Weights of a small image classifier.
Model: 64-pixel images, arch resmlp, norm layernorm, activation swiglu, num experts 32, patch size [8, 8], layers 6, width 128.
Training: batches of 256, held-out accuracy 80%.
Data: trained on larger renderings of crowded toy scenes, 90422 training examples, 96.0 epochs.
Rows from block 3 of a small image classifier, named by matrix and row number. Rows with one number within an expert belong to one neuron, the router's apart. Each number is 500 + 25 x the weight over its row's rms, rounded and kept within 0 to 999. All counts start at 0. Numbers have three digits each.
After each expert's rows are labels from the 100 images, of 14848, where the router gives the expert most weight on average: "top examples" is what is common among them. Only what is clearly more common there than usual is listed. The data: larger renderings of crowded toy scenes. In brackets: how many of the 100.
# router: slot weights (model.blocks.3.mlp.router.weight, 64x128), inputs 64-127
# gate: expert gate (model.blocks.3.mlp.gate, 32x64x128), inputs 64-127
# up: expert up (model.blocks.3.mlp.up, 32x64x128), inputs 64-127
# down: expert down (model.blocks.3.mlp.down, 32x128x64, transposed), outputs 64-127

# expert 22
router.44:499512493529500524522473487507479493489512513509478493477454527519495459504531507497560512534500500484481465478454452479524510503551445491501489473520505503445489519475502510495518469463461508
router.45:466491496519491533483502483518461479511506496536504496474446507515505465515499494508582509501496501483459480483483471498528505494520470484504495442497513495480496529468481516481516453466490492
gate.0:488522466483497482489474522561563519526495476510485479485501504493534540504509506507517505526547495522451507511491477499529499499484478509484506464477485471512516535477490543465537477491470521
up.0:477509461498480517500489523533506524491498474539503418490500487484496509501469519504504508500514521493519502474560498508525490482524454495515477489508530533489449491497466495481478525493482562
down.0:493483542522479481542453492453489481504510463445499493473551532460510507470548487513492540500497498502547490519537509498489481453500487518471523528502477485536497501540479476481480486558535505
gate.1:493491494517546476495529459528490455546513522525518497486542456470520493506456502532525506521436535549478510490557511492487506501525485529477524491467499552494484536542514513492504507509501525
up.1:517520483505434524504475499502487505473492483548521489518475525470477492516506532490492498486519534523501519514503517489486494504525486499527483489445513509480461521505541585516474471506468474
down.1:460483494505518541507501524506548478481489486509506543554499513480470494451497505500518487456507505515488538514458455495489516547509502493490490514442558484496543501490508474550496500490446494
gate.2:476543499528490571438499552479513469522463498477489490496472478487456474486486487500512506457504483511504486500455520540488499476487492470491475496495528489534518513509543505480514496478475505
up.2:498506478495436494494532563477478501485518499495475504508518469473469489502451500485548513506494547502508531490463484514511504513465536479524480520481504521519468519525518477495455517474505529
down.2:457492459521534510543481500451536507510442529482499507504525507501491510456520519495500502462547532449524473472504481514537478496517511538523507516485495442507529529494505510493486462542512474
top examples: rocket (37); dumbbell (35)

# expert 17
router.34:470513484464488482514511475496492543494491517519507475461475454490514514511519551525558489504491517514446512512438460532538539442521502477490493458438521524469482508484490495520524470503477541
router.35:465538470503475539531527478491487507502477561508518461471478473509471475477512473525515524473516500489464540496471475511497535460521511508457515502466557504510542480515498488482528480481484466
gate.0:479536497505515551523484512519495511516503521444476479510520505482515486464508461505459489448559468497512526486498526513482483472509466489489530535517535511507533479545497525525486534473487487
up.0:507508487456493501487496507500530532514527532477502497522500448516500485490517516532461498528449490514494474494483521527512528494524483494504487521484500470498519502515504476525444479498471573
down.0:538519484488465532517483550494504483470540491468528532495524475521486504469499495464487523482454496495517495517546529480487472514494504526492504521500452506501445475454520514472486504518476518
gate.1:515506514486529488470501472532552490521497445481522492520513543510533533515495520513527489482464512474483462485459455498502467509468486522514447483488472474526491542477512477492511511546496488
up.1:497515478509495498508511523505475498470509539519525517483450476450490444499498473527495507518510525539510539517524532462460471467530525442528500487483532537480462501500512531550500521499511493
down.1:460484476485505480513496474500499519489446459498479521492510440475473493510485483508492510517485517483503546503510482512507538478491492505526519477497483481479514469502530526478500484566527520
gate.2:499530522497530486474515497506536506542511538484452521500459531563557503494525533513513541519485489472492497459467493514527477493500478484508450502510454468531483537482492496527518490507505502
up.2:525485463487445477506450541495529495518486555462511484502470511512534497489504475513518509454505510488522493531493491506483434516476535474530492488520511503514529532459475545508505507533524495
down.2:519470491502528495508484520511500490470515481504486515471528429539518512498492459520465509479435509504491530493537533533475511502487478499500553473494428541537476492459491544479495516491525508
top examples: brown object (58); mushroom (44); its colour: brown (34); largest object: mushroom (26)

# expert 3
router.6:503494495468487516501524420529485476488454506509508460484467511514513451466475468502538455465502478459506534473517473468517530504530478520469481480467513491485525516532519530511529494506509525
router.7:504509483476485519495525463513475522493464485502515470479470500487531453491490468519514461471491480477501550487519463490520515512487461521495486456512510490483519519538503532537498478510531500
gate.0:505493486534506493479518455477491462541486493513524530447514483480489502493492471511501512536482504548526510509546533503481476474525526460521464491514488528472498462490532542481489509527534470
up.0:493496533481466465476471517516502457562520518548503502498484455470478480482491549533496524542452475528485492501491490506531491490536557454507536498518531497490494504512508504515517505497516469
down.0:523487501529456487457524509479488507498495498480532514503558510465495523517514505478500517510519494525541445505493527503488472492517543537506488494458477516495529516504422507463482503487523517
gate.1:457478517519517546487530501527516490500510510522508481521497519506490502458512508472488528514507515477468463515537534486520489492504449531478499499521477548471507547500516478454469509490507507
up.1:500524459503498467535524504461498494472510485509532509470518547528476538538536493535518523473452487469501504455495504479520513524488524471478500460525527463502489445477458494496492485507475461
down.1:477455526461493519515494526488475501468485472487547511470437523469516525489489533503486484464492484475507464515496524462557455522516523487507546517491490512453539493498514512492489487499529543
gate.2:492493494529523468502488486548480520507513522469535500497544442469496499518463523508529462507485509511549504526515496454529493509476543470497548479491506533504477501435494485490509518524483487
up.2:513476501484462500487475502483509508481474477501453485483487528534536519478486515498492521477521491466472502472477470483499505507490501507516505539534502459519464546533523558530486507498499472
down.2:489466466486495540527506509526522490481496508533503499497469522521501477455490491500503525492483458480521551524473497486521520498484508554509504520492494453535464485470481500511503509499485505
top examples: umbrella (34)

# expert 11
router.22:494533488466454454481485493489513492498519568509514480474446515514505467447528481505496533509483505516493486511517489471518482533513460514514495479550517545503478498522480483477526541471517502
router.23:471555494445497470511471482473477450510519542492526466518434521515493457507540496513527476539481503518523484488467491477489473512498467483507492516531492495471499518481498470483510564459476502
gate.0:528459481558498486500478536457519499501487495501504529466505530476518552473514454491488555507556494474483476472517517533546484496492505472503515510522480529489482522465484471488499473514513449
up.0:497556500485476502489527504544500484487503500537488468519505456472487472522485514486518468493479511510495521551519447484459517488490505525448512459468487485517514485493487513492496543512501535
down.0:545497504475464476479510453531465487515507501539496530507513474576474475549470510446518490507522531496468521525504483505485497521479494500476478516537466463521465499494514496514485534519469478
gate.1:519491492475518485436473486493444528538534529499518517506511456487499479483441503507455514470531519512532518532544515465526521528474499515511533492529485482562508503507441487506491483499475498
up.1:478496527516503491532543550499527493452464477498503521499510517507510534489521479480498501524489488505500464467444494519497463485523479508474443531435502524469518499506550504474494521536507508
down.1:489503448459478459485461536498522493491475503524548477520460502479503446518514528478517506505473489488514507512471493476505481515489516509502508503509511514519469536506525517488465495489527511
gate.2:477498496504513493509510506462508528467499523505467492539476470512496499496510463512506522483521509483486513457515523466521506424543489476501494501542525513502500532464504518531494451483517489
up.2:486489476470471515479485518479483529494515542494484490536448510532523475471532468532521504493516529493508521449485528498509512430552501494507483529532520520484503538475477507479507466460497475
down.2:490513494514528545512538522496500500524478498455451498534486486503509533468524499529477478510444523544537490462476531539483494496524495518509499507478476506487505497513466517484480519511487516
top examples: boat (30)

# expert 24
router.48:478503522481514546464471433508490521535526507492524553475440495518485460488498505498494493476528489522509515501516469545499499501495445485519483500476522481492501474514497477490526536483465475
router.49:514498467484496500511478450484501476511522517506517499468469458489497480492501557496558480498520502509463535503457454506527519497528504505500484486457484489500498498504532496519517458450510490
gate.0:506462492509503478502513491548458480522463511504494516494489502552488515464529486573529460461452478520486493522487469531512518498548494523498538488498503523463481518536462469508489459478504537
up.0:467486472507504532492496517511456490495516489501538495486454494476481473513504474502486472529497443486502519527467532532509533520475472526454528504481487484506512523528517512481533487503490486
down.0:480502491506495511502482489495494459472484499497516506475460535455519488499541504471477529530557515484504479532513499508519519524534478487531510526504483481483532519489536500476520451473485443
gate.1:450547469530518488532513499530500564500425507494539456513485484515477472467493453484519516481498537517529543501526490506486437495523507501446472516520550473497504530501476497506474543519455474
up.1:521508505461485471515486478513552478534509510544475489534520512485485503496509549473498486513459529518482506454482466522487496461512515473479469492522460537498543540504493494472493447529538553
down.1:508458507498503533493511529471488463474534446561527513482510504439502479502497540483523518491469510456542507497536468510467488528497504488485553509478495440536529479449534498491516517487537508
gate.2:542489502495508523444516532513517450521519503504447459481491495491459542491552510498515490470455480490486500457489491497504482527502495465507484542505485498471496500520543528507547512521497510
up.2:487472515532506533485562530511492456539540454489482527474483515485447535482515473532508486493486532500486460509497479493524485522522500482542498468490483514448539516535498463487507529536474499
down.2:476510518534486460469458505486495530474487517505493437494518523491506524491557477518512505540458459493515477488480502535524555447470528491486524506519491506475513496458472546516527487471515518
top examples: car (35)

# expert 30
router.60:499504521518520521512515449497498527461537502514497497488476484535529462483454517505552511498486514494454488491478459462526534481524464521496513444465525485519514478518492499507492454477485486
router.61:503490527515490535524480471510503493469535466508500487465478538549523470470479527537506506476543473475461494498522460485520510498510463473538527491482544486486494478519508497553498494490500519
gate.0:528485499467499532473462515476495471542493457474458504478458527517489512507535481511490516497533466511505492454467505536500518529474483509498470512499481513494483510550512534507542477504513478
up.0:457516492521481500524462489560449489536514516461533543534550481525492537530512531509454509500520491471493525510518495502542488496444493491476477480516505518460479491479469506506501499557528490
down.0:525459478527536503513494548525488491514497471515478529492518470485537463463556459525490493486478494518480528462524533505481484480492466468470509501511516476566454482491505545539439504516510512
gate.1:535467486509494512483530499470484485495500518489542481497507501491518474513471470478542456470498506505503504536520487475475494513513524463467539492493498556531517511474541495500498497496516533
up.1:531479481508491499523503495539486542506466492500493538514555502484510494526491517504486490465487512489489537556503505522506475488475586490504487496515550475481510521478465488496504509530539453
down.1:486522517536491501520500523500472468476473523502497498490512499502518494524495453478487511526512465450505483474499507498471507519470510524436524529485495522528523501492460567532531515471511530
gate.2:525542502488483478522506463489488522492529518506526517485527537533529504453491482532472507477492489496496531527523517494526509524480495539526465504500516490440450476506495466499481486482524474
up.2:500508434492504499523477519519481509491499494505486477545531505510494500513515551463542509541455537464489513462486485470498435467494525450518480509522492494492541537494530535518504473487526498
down.2:565442525530542516517490451478518537528529477477482502462499507464508523485471492485523504488532484502526456494513467475504479510539489512517475542492495489515497523495511461485533501502508462
top examples: its colour: white (28); its colour: pink (25)

# expert 13
router.26:521488528490499549495509433498495498477510468523537494499441511514508435500439487482509532528508505517494525484539497460512552540505493522545515508505522496488496477515504499463478541462516506
router.27:482495501505482561484460454510478531484532510501514489487436484518515434503462503486520502524526505494478498489501455457498513515516494498548516486484491459467541508484513520505503526477466515
gate.0:533508478511475511525500483540513487480509501540485506475495481519539526477478494495548533515455525513452538525522468497508541476535476523482510443505525480529467531515454441466487492485507542
up.0:512510529523484505507536494521504523508495505456535498463479510560520499557478473509501551509526511493475550563472501499511527515489520521511478497483537460494494537493447460492488532502500504
down.0:494470486498496524510465502485517453527514492491467502518520515528505506503525476531506548466491479509497515538503503539482471463472497502522529514526475483471485524516540475536488526509513483
gate.1:490482527508565486554493510471512487517499482476480544516500508536512499473513501491493502496509467504472507513438528519511481489490494488514500503482508516492551478521513519537408501495534549
up.1:486508470462495511501487531500470494520498510469501544545491485509521491505517460547485485523511528464497498525472492527499498508496504489523472513501466516485509525536436519487519482522477496
down.1:514560492492545474494532478485489513531508515512458478489471529518501485510504510520525521463490488469484496496486430506478508493556496499504465499500483482493570466461546502526532468458493451
gate.2:532497494491492484509467469496484558504543507486466502493495540506511514512524515547508549510497547484489494478479450466548487478510492527510523487507468478481505568527502470540537514506501463
up.2:525475538509492466537489502513457537494481475465485528509498512512490520530521507512481546530474552499499518518456490475511483483513507525532492502493452449490515522462534547523497507513509479
down.2:481533505479522509522521551481549492497457503515492490519523530491512569486530526529470499475531506497514519509538504517499485497500507477507538491498462489514550493484486504514486460530516480
top examples: its colour: black (26)

# expert 5
router.10:478494515519513538532516494481501555492509475492499508491504507475531469472438535485550492504475525476488503506475473466522484474516510489502519504481552459502511523504512481495492525462484467
router.11:496512511493467519505482484465533544502529503489512488441503548490522457496482505481518507479533491501475515489524468458515504500508463482495530492489548491516519473511493477484534499456460487
gate.0:503489503468483495574469502506504490509497483476506540497503522485467484509541448514488535517480479483543479526473521522499508533486511495501507518502494500465560508510534506511480568492477471
up.0:496455492502450473518465503488519508447498511516504463519446553505520494522472525485525466497475484485492527498510448523544474498483494483481527532499507485531513516492474527516520513485515521
down.0:516497450477511531480503528486497503517473509482525546506485478518514496487483517523526579468481543481501512462502532500491511463474514506511474497500470486506455515525514527480467529507498491
gate.1:513500512481466531506482547481522496477505529522487482511498550496465483517525514443517503463498524498507513460498490520507465488520553431509492527515503519510485523556498488456522520524496479
up.1:484516484464517524512515499485527534474468500532484487557512520543522470478498473481464493423523461490516527477549528497490515485509488549528474486530472459548494493502492525492527490501538478
down.1:490497442511498560527511483504479462493511479470477522495490439486539495482438522485489492508515534491525513490535522452494492509488486484519518522492531446513480478509545519509488506481520473
gate.2:534471517522517537548536494493522488480461485469478552507516532466514500473513515530483492501500500452470473469528505562505513487491501485526498492482520463523543481538492488501477493492510502
up.2:471531469473518487513514505497437543533522509512517455519505445508485498495504475506509490489505541534558527527475501447459474494534508505463498512521486517489482495489548545537485513511492463
down.2:474532498493463503508543491438491527488505505514551499464486529487550466508509514491500477492511529487475479500544503543514521463488494510513521463469535535523486473493487470449508482475488507
top examples: mushroom (81); largest object: mushroom (75)

# expert 20
router.40:474493504521502478480490507508499514502511523471510529491441515501502484505535513455579499543488524518476510475467460505523510504510481457497468481524497495459469495482487538491516489479446521
router.41:496477514468507474496481487516492514453556519480531491479479503521522486498499504522577468531483538499499496527506473458497487517485475466486540504502513490467486502499510525528486468502461528
gate.0:474552512585514505500484535517473493508453531465489520522448511508488524537545482489503506492493496483454503500477471543502546532485477497501475434512561512482493520479483491501540532464502482
up.0:546517471500524481545445500516454551504545531463484471514502487500502511500532494530492482466502505519494499496512473475464497506477473515505519468524507527488494507492543494567495508489476507
down.0:510486485454487539490511502520491531514501478512419518512501507481459481512522511514502514528459512527549487491480513486519490502547462513562524495499506514479540468508449500494495481497475490
gate.1:476512520508508540477557498518480471544479508499492507533475499518482495537481509472491521473485484528523505516498542568492515527485510524513489532508523507495472509462531476470531571490528473
up.1:498477551530476532504544511514460494517468485481491482553450507507482513545524465475525522490498485504526525510508529543472505510481509524498483514541485518470480520482511517481505538489490482
down.1:510522512528496489491459560497455475513503509464520487519534492499523524531488505499535489489505513533460458515478501534500528503425514535489526492498531514491528476509458474460544503491499526
gate.2:454507476507512491446520521502537507507447485479475516498474474499419512539522513501493478474486460488538482504476529550484495498498494514523493507504474419506510462490461498510519505501524524
up.2:565509482454479528493494495498499498508547520513502466481507502535534508452490537490471496482522493486481502467525502476490504477556516529490513535545481535501522500539480520465506496502500482
down.2:507513499505482491517492512493461487477508459473490521512508489499476520481542471542483530498531496503544500499486487480479486499490482427510504493484515526513472484518515533510469460523523497
top examples: ladder (74); table (30); largest object: ladder (25)

# expert 31
router.62:512506477488507474485498508504509474450488537518510448479443461490463475485470507478539515529458517523441511491459468467529472510502472523504511459532521490510500490489502472502484462476488501
router.63:513536480478479463492463482485522503466496507514501441482445506530503476503528534502555486525469537511476522510450441479544489487531500522471489492546490494510499515487505496522539485451505532
gate.0:465514473504511509486488541514464491477503522453486506500482450457521507515477498493498494481512505540500503535469535493494469519456445564509485498532476508539472486535525529495488477505527486
up.0:526471540509525516491507496514546550455497484455527516470517467486471481505502510464503562482474522500480519436511504510485496506480456532497500505498510446550523527514496525488508512472486483
down.0:463518501472488496499487497507506514522521516472515559508566517520481520472530509555483479503497461509541474500511470510519514522494540507530501477510502475457483511448503439524507469472519482
gate.1:525457525526530493433521513488500509464484544487519512489498493493503533497515475472500542500484487511507504432495514510504512500457483516496497464525465500540499469483491507482474476515508514
up.1:490516468487492516555489482517478462540503453509467505531492490493502462507475530525476485498515522478489478554511507509516517523533508502510517529477532472460533516528478496524490497509506467
down.1:503525502487498476481534480479514510461485484504535500463456472536511468470475505449491487516491547489500514503468492529503541488472492525520529486470536545527464495476461539465514472455476516
gate.2:503489464460485480518517563478480471498518534501469489540497498453527544523487483521502464486492508469501515509501535500488479525455535521536512511507497507481480497497494463522512543521503483
up.2:488482489504503500479491505445515499491517499555515474487507513523521516529445499509510489487512498496507456523519503483525474474507531477539482457495508506494491542474524451493502528522494474
down.2:492499550514465509496494501487512479444497513519498523498517504516522502544503473503485499500520513533472513519520547494463548526467490466501499449462473549486519518500464503489503472514478503
top examples: airplane (91); largest object: airplane (32)

# expert 29
router.58:482546497533489532464471515486489482523536520507525513501482518543504450503507515503500550489497524512490486530507493498507520518501445476491492493516537525484465470513480530431557524465505509
router.59:484527553511499546507500446501509504501482511499507481497452546510503461485510498474505549495503489491485561491516480485464495516483467493504479534504498507482496477499525527436562564477498505
gate.0:467479487499463510492495524521515502473486520507458461542462530509527506491551515487464531519507491497501487483473486496513515462532499487522527523567481468556497514508511518507528492482515512
up.0:463501516464472457504484531521513503469504519485525499538495502492517499509522522500489491521439507495493476527461464508497475463467521484489502486544525485529510592530459480497521511508499542
down.0:522476488459520498512480501517549503506492524489493503459492516518487510486471512483463474474520511522478441494489541507511495536538499501475502465514486478484549481518519510536500490520509536
gate.1:480502495510450506517460485491452554517531517504506496496473543498541489470536537515494506469506467486463512499479495498492498495515471484446477473504515537456467513472465500468494478531471525
up.1:525497515489515484425533492468509470517504503541521494511489491522475539488515457547506502475530524520506463520538507519487524473518510480491513479483473491520487479487490480513529530499480505
down.1:556513479455504509518522505503493462498493485496525523488498498534516485510518475456487545459532549490513479506504524501478464555448498473496488522485497519506507482488513492481504536502464517
gate.2:446479518512504497504551505490503454486485505468478511498519456482497513540496508515465512534547469519540473474529518501498538472509491474482499506471479512546531456527478531483520519501465514
up.2:498463550501476536526534487478507451517479440486468513530480450490505486533502501512517488513513481515552509465520481550471496481486498461507513535472495532472506450506520557498514538490490530
down.2:501549463523501500501506498513551521525509503526498501461512494517476530514544475485547476486495459497525488502519515498468521441539554526500475496522519516524473523493492493463480495464482459
top examples: tree (42)

# expert 1
router.2:507489525493521518466488490499459484513537484506499496531427498521531435460493495522520491501490493481502464508458488438514515491515456515505510500479442471492538510494507511503495479507471491
router.3:500520502495513530495475496525453492489542477485542466501442495514518462456512495501526490474512507480473466501505484442535488481524444498517521477510472503495507514469481488524509456503475510
gate.0:451531490498532498541480534453482520525511503521507501516480523513536535479511454542507480461509489483508480491511521512523486478530484487516503453473518454484511528518475504505479500505492549
up.0:480533522510498474526456518486502517508525459502475486487466511533499540456491502495502540508481516502517473461526536484526512542530493510555459487536484494471480512494477510458519522511523489
down.0:469498477535464526505510495500505488488524525471489520489533464499526579533489504475524480467535479460493510500506483504524470495496502545477470456474483547529492506511474510484470491493550492
gate.1:499485493570514519533460505510473510488472481520453536504513454499492545498444507506501561491481491496476492467484486481547518461509520498517494453463515504479462530466514489465488469513481473
up.1:505506502495500491504470490486471532504458436521501540496527520520509557534519531538487532523461508489532526493499483485499528484525531489520462462449495495459478515477494507475513505485467430
down.1:522508557455524499512506476472507477478507518475484507491491495509489536475528471519475468489488505504475494490509538558444514512523465515498495523491501497494535442479508546504513493475459533
gate.2:491520540509497480532477499479473539482479486440529486428480497460475504496518509490511500494511497492491523540527512461521516539561472504504530460515494521480482506497501490489505513488438510
up.2:484517491517491478515464550496480518555540484498485481479508534496520488513505549522472489447502485495528500542457451474519475509502501482482527443490507443506496513524480514526466499491482540
down.2:451553489502512506457506512496542479446479535504529494547530502548515542505528515471502480484483492499454486543504503530467501528517539500449474503479494508528506465489504472483529489469471501
top examples: count: six (57); table (30)

# expert 14
router.28:512500521479472507516498442509497537464537488526516499511447541509498456507515500512531496493496511493506565514499472509465510498490472483497519480510531491466508473566503545522520508520529525
router.29:496493511514476493535517468479513551472508528532517516503459520499509471515485532499536520517523501515453534532445460530505511482499517498520508471484522481444469491532527504502541482501526512
gate.0:521474556538508506494502482510462483547519516520520478486495509483529489525496497521510492494497525534517464513507464538486482501503538465462535523489481504477525479495503506477502540538513467
up.0:523469560529488516494511480521443518553545507464518509494511521481536474487476535522535504470513474468514491482508472527507504452494513441504509491502506553458473500499502464467527515537510459
down.0:494469518505472501480474493511538445451497552477487534464516479529522498534464495471469476474494526486491436544524520523496484553529505522487494474483464499507492531480469516517511525491519485
gate.1:498514490509481475519494501439474500527493499519504473451530535497554506509532537503493492522541473448490504527501485485521509491522518489485530472513445518501514475478473481500522509532488503
up.1:475542484504443475521469495463492520492493514502523501513479558515503482539549516490485531502527457489480516550486468524505488499496539489468529455508492482485521477454476492515520519540535497
down.1:508489514483501513487461502497488455495480476505531487544489503471530515519511512485467523512517493522516528527503505452483496533518490496472502536479506491542467487498503514511519450489507494
gate.2:518508454483463487401492492515515526478479520530490456510490514529495472492519497479554489453447517512506524470484494526518520494476506537474464525491505464515489490528527503530505468496508500
up.2:517443524501537480531480535494545453483464444510494485455492450496519502504469514492459490499493466549491486519513538466468470488530505480527500517494488523516447462526490525494517534492487513
down.2:486524429468481484525481490492529538493472493493483509533495548526474521490482508494517555483520491483514541511494490464547466520530511474522482498497513508494522563496543487507455527538487475
top examples: light from behind the camera (51); barrel (44); largest object: barrel (38)

# expert 10
router.20:459470520525507532523504531498461450478530520489479478512448456481499466444491506528542477496508492499470452476492476480521482527515462494473542515491522545507480480510520485497483500496508508
router.21:466491520527488499449508516511467428480548518515538458506449472498473460499497510521542462521471521522519447524475487488490498552480499511508537483512502495511523506498486511524487529493497482
gate.0:514476478477501525499530492471512520495504525517481469469502503502506475502467522514499520491490502505507487501536532444519528542518490528468505471465506449516505487467495448501481514449472541
up.0:505498460511539514530522450539507501514515470514492497486522485504498502481473518492525485511519506486479543499515473491530510493470504516521501476496538520514471481501522490492540471508522455
down.0:499474504490514478504483514447496499509517479504554514457496520476510454508469512472527516481533516481500486509514508488517507503498506463499598543502522491517514469485522474517475524481473506
gate.1:531500498500521499483534534526490474517462519500472517552473523508495514511540473501488499489465489495500487482561514511498507521455510509542501508542504468478527527547493477507449552523507475
up.1:454526521459463530494478492488459539433493543467510525525504516522509505535473525497497487519518511466490500488517496515511484501546476458453496472475529484531485518497495494488510473534471512
down.1:477486481491529542521470470498546506482526521482459518529512482503523501515489511486505506507504548506494538508507512497493467492490528503487481464449482516504484497515506509489478467546533488
gate.2:504519524526507467480499518558530487543516503465520512460538499514482493495549519478527537549474508477520505522507497468491486514491490478493483450525506512494518474506432485475474477500513500
up.2:484489548504473531526491535478490500504510455481511481528490515460478485471508524495403514476548461459479483516492529502492446490514456472523477516491523488474507456536506534504512535490545533
down.2:542521484484510502510524519514548528469450488494513530523493477470489515496499528496450492479518458497501540498521488529520437513510489521510510498451508511492508474473475516514502495518456512
top examples: truck (46); largest object: truck (34)

# expert 19
router.38:510519454473524501493483502504495492481500536501525487460473520506552471490475516477547507468511528524481498524496483488484455499494483494511477469448523507478517488468484497509477556483491484
router.39:513516484529475534503510463519518528489495455517497520451510551494538457519463510499533532501497527497479527491495479481517531483503485519521473492478524498444477532478497494472502493477499505
gate.20:514508485509515494475473507519494499480436452490535498486478470528491512511480503561507522493503487536530477525475509505472538535492500470491498494476536471471513509478482554532485463510493467
up.20:450521517505512497537516461460507498503532521488469504520534496475529521522521507476468461521505486502454489486537506539526471432491446509509489492521466525573480491518487463455518510484519553
down.20:526506525511515478445487471504446509548485514516504487501510495493495496502505507477543494508465504519490502483501459487494495489465533483485481458519507536492503488548485489451516492538512527
gate.21:538483494459522440483528532506500488536474496530522506495488534464543513513566514461494508484473463497466481543472442525503476456482518491504513497511482530520472503501497429525478510504515526
up.21:504521529528485508520523494538507502452473478527488517541528512442510473535463487473465535525442483481503487515531556486462512468459493505493506501492471527491449487477516516492504507549507466
down.21:498550518500458513482514504476468484475503498509524475506489518472478481472540551536510477508523469522534478508456462492508482520494517501492540489504556498492501455537512488498486502469464538
gate.22:435544519504472478505483500482515506511490500442536486495501464502476513472528476504485520511522509523497495494494533486517502486507454468466466484577486493564501515477522488480503490497512538
up.22:456553545515454482489504531503502538484482478447514486495522517479499513475518439513477527512481516493505494511478516465536512486527492470450471493552483470543493522471522499455507500493498514
down.22:486526431494542524495464481500515518491493543491458473513509485526514510487457480492503466500476458527496517539510577532485473503487497533487473513481460473464537507488486482531517503527546471
top examples: boat (44); candle (31)

# expert 7
router.14:483531518530490512488485450499488563487487496487486508503479526508502460486456505558518509477540507517526501479508463493515528505522536486548512462491538453470516471509479475487503511504502474
router.15:500489475468473521491507467491492551481499542506498441453502486514504483487488488547530464504510492512454529482525482477544559519510512521478497482492536515475503511524460486498528463498452513
gate.0:509460480526496526500489508475454525434460504524500474512469434503508483499485482487499534458516480513508502524487517522478524535505540514485518543490492501515500489469517506496521527497525474
up.0:490526494535505543514554521477520467519492538482493486540477506495490465483501506497490531503510481542525502495507510486487504466515450496509463500536457487537469497504542478509511508477535491
down.0:506500493493548502501449514487475526533484490501538525508513450527493480461457503544474449475552502514476527513500480548499520467505496498491477497472517497502518483526484452493545515455485480
gate.1:549506512496519441463530491499508482537514515492500451473522522511497520514536479524491474518498498519467520516519463476483508536494565522454514508563483518498474512543474470513507486527489516
up.1:507492456544485561496479522529511499503488465559474494519479498468511483514474558468479516516529505510516516504474497504489470458481489506495498540499500477499476490455528529464478495502498507
down.1:467493476531448517499476511544497499487500513475510498541534463482496509527518487456502484560539509491515551504528497475502519515464461529461469509512527489536463499467511528458489473495545513
gate.2:472497519483496501496502482548556492500511470470481536519500465495479505479511471496507513512519483489506476511497530481476507490492451514510486552503518473498514512494526506542487466500528530
up.2:476516500508481532507499476480487542481517469502488516499476450484456522504479450509537492464546511472458465527497515530531546467517486507458511510468516496482546483502466466508522466496479518
down.2:516491485484502533523477517509474519518552471528465526504482444488522496494456492503494489523509528530472513487548466507511520506495507512528509473513502520507484508485487467490530504511512476
top examples: pine (84); largest object: pine (72)